From a checkpoint of a small image embedding model.
Training: soap at rate 0.0034, batches of 384, held-out accuracy 99%.
Data: trained on rendered made-up planets, 195000 training examples, 39.2 epochs.
Rows from block 4 of a small image embedding model, named by matrix and row number. Rows with one number belong to one neuron. Each number is 500 + 50 x the weight over its row's rms, rounded and kept within 0 to 999. All counts start at 0. Numbers have three digits each.
After each neuron's rows are labels from the 100 images, of 14848, where the neuron reaches its highest value: "lies over" is the class under the peak; "top examples" is what is common among them. Only what is clearly more common there than usual is listed. The data: rendered made-up planets. In brackets: how many of the 100.
# fc1: MLP up (model.blocks.4.mlp.fc1.weight, 576x192), inputs 0-63
# fc2: MLP down (model.blocks.4.mlp.fc2.weight, 192x576, transposed), outputs 0-63

fc1.521:534482494537584496526510531597493528398531483533479570569529493476551441415501438500381552531603475596506424413475590481567501511526563491502483574454519484483514480506503598610501500396463524
fc2.521:536546527500433455481489463473518557522490531494413611478466480554557457542542477557530549506589513519444451584416545558544562480538422439357496403445438481507462541439538460457515446459519413
lies over: planet (51)
top examples: lava world (88)

fc1.265:432453527488477528448492520518483499502524476492462443592481538543457473430547441524497513416550465440513470588545531476566515537478536517488466550482437469552473486516491440576610502515388520
fc2.265:592512514532433519466493508482536538519454444567575616472563515586516415540518548513507504532576545524495526456486604589574440503565494466494600414402462526457522591512502477511498521563538529
lies over: ring (53)
top examples: lava world (100); rings (63)

fc1.239:483463478507500468533537456506481464465554554481531397549547451527534536501469479523506512462568450545412478451418535468571488611482526554524458493568537503482577522505447500507530501533480440
fc2.239:505570534498587390469536427564490434492554510487443460546421425606496597520532504550614460540527546523460488428527508584483517513535507437437446572556483551413539465436445400527546545517459465
lies over: ring (51)
top examples: ocean world (97); rings (76); crescent (53)

fc1.285:554521477593496496475565499416493465453478478430467408567510525437477421593511508473458492546456433523497492565471475575503468493602562567476520487434513455521445532576485497477578491468484459
fc2.285:545482448481449497532412584466478522534413584582503674449541441503608403474463567547473488534472486451496540502531516443496562531471449598563476437533544497550527435573541494368478514575429504
lies over: ring (66)
top examples: lava world (100); rings (97)

fc1.542:446506478414512458530591456522466499544501444482400569539560532498498474547473438476515519470560407459435505486500553578469548531499550542543463502485455585493457523570479403503565461490480442
fc2.542:497536498438458535474518528490504573531513545490531632495528501544508370502467557531510525552574466528482502497512601557516496506506602457512510466413433524473482538432565472491503463526537554
lies over: ring (99)
top examples: lava world (100); rings (99)

fc1.235:442514411480480660478573452498452450553445453462502557551511598496525491516471461487510528470620487587433416483490515575477451493464532507551530484517489476434472475484496499492525529461450569
fc2.235:530569426402439518548456374450430480483490596456461667481479479559545424480481554531513470563470525436485506497544529510498537458623500532481520482454421460507513605526502468518502414559558539
lies over: ring (87)
top examples: lava world (100); rings (98)

fc1.93:443426578524594499436483618514542581524480448480542554464460549518548480527587553506428475452439523469501543562546551505593485559486483429477487448438495474525566478470545514519549463507580484
fc2.93:440541472491490606511548472521461600479513486465512647474452474537521466466422513477467502567466500508501581544601512531545570450560588499507484541455496527443444479526533527495491508423449524
lies over: planet (98)
top examples: half lit (56); lava world (54); ocean world (45)

fc1.87:417483489538627437507581482503455456532520381503536490542501534497501506554433423493565548458582415526381427519480465499519499543491568427583418501462493457538447491546465441586484433482524485
fc2.87:503510465463499495538468452506577484509450483508511611470507468479527353531457565561464496585542580504540582528499619442518452564542564529500529480368496489514561539561511444475556473508471497
lies over: ring (93)
top examples: lava world (100); rings (100)

fc1.455:454504581478408554533400508432522479466479444521455437514588529452565546468640570494457544444566540455484540508540548434450494489472472549565527447571479526469500457478462596525485471504530537
fc2.455:430523595523526513466515454490443463498503670491541561424423462556501527433563531462538481446555569464484535505452555526557501415434433489500446459542511484569528502526462535465508432488429516
lies over: planet (100)
top examples: crescent (97); cratered rock (68)

fc1.387:566407523505580446532556514399486505387562504520482471473527549511491513598500528503431495432432466437501429497507489494540592505526455604472571473434460501518455448544566553454514505449568513
fc2.387:470494487491471516483359508519446499511573517494557552419517408438583492552437495490535559448569489488425561516447506460519468512496522487520474443448530534539470512605607525557496465580449500
lies over: planet (92)
top examples: ocean world (89)

fc1.122:512459531494508486454495406498526532538484462493518511521553511588514568527484443424490497503479516489445462557569509485524455500564494520487465557508495417617494504500386407615584478465527503
fc2.122:517485488438483494502469519534455479509517610449476517405504429523513486538449533527401459480465377477572512573487456560475612568508479442510534431427482537531428441484518514375490469514526552
lies over: planet (59)
top examples: cratered rock (89); glowing rim (66); full (58)

fc1.132:543439570499483569457485456455529470508386436506536516483447488572400521528499477429494389511474555529421392614485561519539565567534505577569507493383458460578532519546501499522544418381534489
fc2.132:617493524513470443416548440450448484579442596522471553458535554466492428521381460544473488490527496524537342526563537437501565576506542485431551488452583505479488651486476510510442491547523481
lies over: ring (46)
top examples: lava world (100); rings (76)

fc1.474:555499465524513552473610489389453513512466416517527486574460559502416452435529555471484445548564380521433487502521550442503519599476521456486514510446431497503501512516415560608578471417503515
fc2.474:545542505451521537484518500413522501454438629530493578438389538486475492408411530482540454504477505490475471562483573515556432443598582500469512534461481523431488509495490450490562443574553497
lies over: ring (78)
top examples: lava world (100); rings (95)

fc1.456:484477388562528462479458444545495537491547557532455525491577449511492412535491569512504425498493432430422555424546456527537494429644500489575502473444503521488426429422523539589532531507565530
fc2.456:566571543527572557608557521493456582488521562507425628498548521488472447491559460460583478458542514499468521621517517475442484443508534519477558497402489488509448477464402457496484461526384553
lies over: planet (61)
top examples: rings (66); lava world (53); ocean world (47)

fc1.196:500479511513485529562485509473443598519493548470458547473503499454475462487519531511370469564592505515450455437381544460425567456475418424469530469482500520499509529487460531492503511474547547
fc2.196:514561479503449503438494524508510489553576538597544464528505465432539443577542447497533558466518504499496494554523435503513552470522481614488514387485471558543604498509468427424494573506549494
lies over: planet (85)
top examples: ocean world (77)

fc1.146:540403499521532536507520451466546599490409515457470417499458459508576413541489510530546454465521474599497452499524570398542436429512451637507545556455447557513494474592517447448529478466545543
fc2.146:532538481548477578497380508487426525472431568491574565482523456516461474571458558488476545418487507530465542502537501458486540488495467503540487559480527442515505473536553501584529436467423517
lies over: planet (100)
top examples: lava world (99); full (54)

fc1.329:515400431476422478553560551494513475559528537496465424525506447502462455486507546484491475459521475432496486541411487528486529521545506483465537455583461547495479409574535519471562463512465445
fc2.329:501400515435403589490432571348493511547555567505480557472468502533522456478440535553460470531520472509484527543389528466552409452487444527550465432549538470424482537539512499504524519425401515
lies over: ring (98)
top examples: lava world (100); rings (99)

fc1.485:541616558478503497510555557439563520483407469485514532503409496460440497470548510488526486598486506514504471539555522513543550561509545540534514515504652524564573454539632516566498521462533541
fc2.485:551501520526457525518520443520450599434463427461489499476456539569421592542464520559575475540449519510447560517548551487530425417493563424519509606464527564532463520443464443472520409443442562
lies over: planet (52)
top examples: lava world (100)

fc1.260:486481418542489441514464601554501543467492451540543509484494448485496507509562590547522452486466579523576452480487459490472440509453485479465486539512473512395378427532619442552527490495556557
fc2.260:463470499523526495537462511463488473498540420536468419478452483532449535488558509410451392537458457479482532439385473453612428473472531523492505592517416462487449431462541496549486440479476529
lies over: planet (97)
top examples: full (51); lava world (47); banded gas giant (45)

fc1.75:508582454586439572516516520503478429532563484529466552551496501475446504539471578543507526451591485542577531552477474487503529494477451407495522511548466467457536521537514507530462501433527455
fc2.75:487524552438523489512430488529450532493542466464486398547463518472466471545531504506479536534571492437581384549538577446465505541489519467467504517493529430565564548432491601474410515458445524
lies over: ring (100)
top examples: rings (100); desert world (54); banded gas giant (32)

fc1.371:502475524427452501507563528492485479551523422499527538530581497456330441533550544501524569505595468554518531589508559471526453551523494468541447497493528525480512460574552560502544447497449507
fc2.371:515576443455513458537506501503465594477502531545537632483566448484543344540447551543462402503562449498471454555528580571500433534546542564465517463455455556452567564588510512539522468577535432
lies over: ring (87)
top examples: lava world (100); rings (89)

fc1.202:574542461452507589442472500479529550515495388464411499504484593511517443475490477504437523516542433441416388489466524509536524598499498486462504588403455405483467569451374497555580466508579488
fc2.202:478510517457457557603486473437532481466530529501467679481495462585478395424427575504519468550483489501468506602594557470611523481492528471500487563441508492448454497499557518523452519517482488
lies over: ring (67)
top examples: lava world (100); rings (92)

fc1.539:552571499509506517491506493524490489417454459491464496580520572485387470584482454408551509470450455515602488585605489524504512507494602412492542545416479468491495503515538435595490458490575438
fc2.539:512488583521459520501437528467486518588474560491563551504485507520439451428427545534487522548497500502490503566522529572523446512559566505464478499409420576495492472493478465413478466454513498
lies over: ring (88)
top examples: lava world (100); rings (98)

fc1.392:465482579538609510481631522558525448520588384485574497482535479434573530516478520564530468493480521429448566502472490462508502498509513537515444448573587419382517474536513522458473538496479454
fc2.392:475483535493488415555590458603499380424535468532495562508466471473466568566552539430490509412566527514491536574578550567498463450537508363557438622499479516485555482479552435544518558522525485
lies over: ring (62)
top examples: desert world (100); rings (66)

fc1.395:480574403548560510490504498421531478505414529440569461491538551513438510620459447513347440469556507493512519519537485515470482536495500576506484501481546497445531469504542483492471506502480478
fc2.395:479451451547407533550389552479509408460530521489565523499538528481495510469486570479397515479505495415546492464427501428478627564482535512482492529496536502563451575480591506553456487496449444
lies over: planet (52); ring (37)
top examples: lava world (100); rings (72)

fc1.203:508473486470516522540508456425461476453380427462512480521483552607431557557493436535533494473501485512557530552499505441587487649419481545456477436537514485558522447476477529493552479486473522
fc2.203:537398507519495568572493449526569445445452522361455536579521470502432587421615473564619579585574505545502526523461433533471574506538485478537517565450500568431496472485482555454491554482486554
lies over: ring (55)
top examples: lava world (74); rings (60)

fc1.326:394492460511449491498506503508499524515443453463574510506556497532386402533441523463442464468596520521512472521540465465520524573485406652514460442472442555506461502545492510518586537483443496
fc2.326:471445549521513466402490430553518497555461510459443456482515553594463414490526414574525572452533515532450500434567409462403524541522467606447538534530529443554564420490501551436524576484506488
lies over: ring (38)
top examples: lava world (100); rings (80)

fc1.167:463520510551523496511493522497462504432451415427509499514459521400411500547503508444546532412474509505534467493459541547546472594514587421524532471581577609437505439544530492474476467531529571
fc2.167:461478422469498485494493518525388539512526608495456594531505484538494443491434502450500454459489529385467456537614509533523473429541514646535518462498496474443595510555567547440452489575513482
lies over: ring (60)
top examples: lava world (100); rings (86)

fc1.184:508530403457468496513581525453494549487536395379401486635439550523520438471397440540461475523566397537442485460472532612533545560518492432456425479423467521505538510462443445595549608449494454
fc2.184:531571534470496534497499490445459525443459501475525622429517513509492471481398446491461517534596534508474545633538560481517473450478600460440518542427512512471466475511515449536516451479459455
lies over: ring (57)
top examples: lava world (100); rings (94)

fc1.14:540532507513499517527563419485409540449491488454459433601440513573447509482555546519526480522587351518471523520493574484530507624494552484481462527440438480547537537494406500578611567434448488
fc2.14:563583533493459506466525522476476544441448538515523614489471484566505425472481530546537417478509412498540530528470573534612491544528539461466583484425431537523491546485494469496573483500486528
lies over: ring (66)
top examples: lava world (100); rings (75)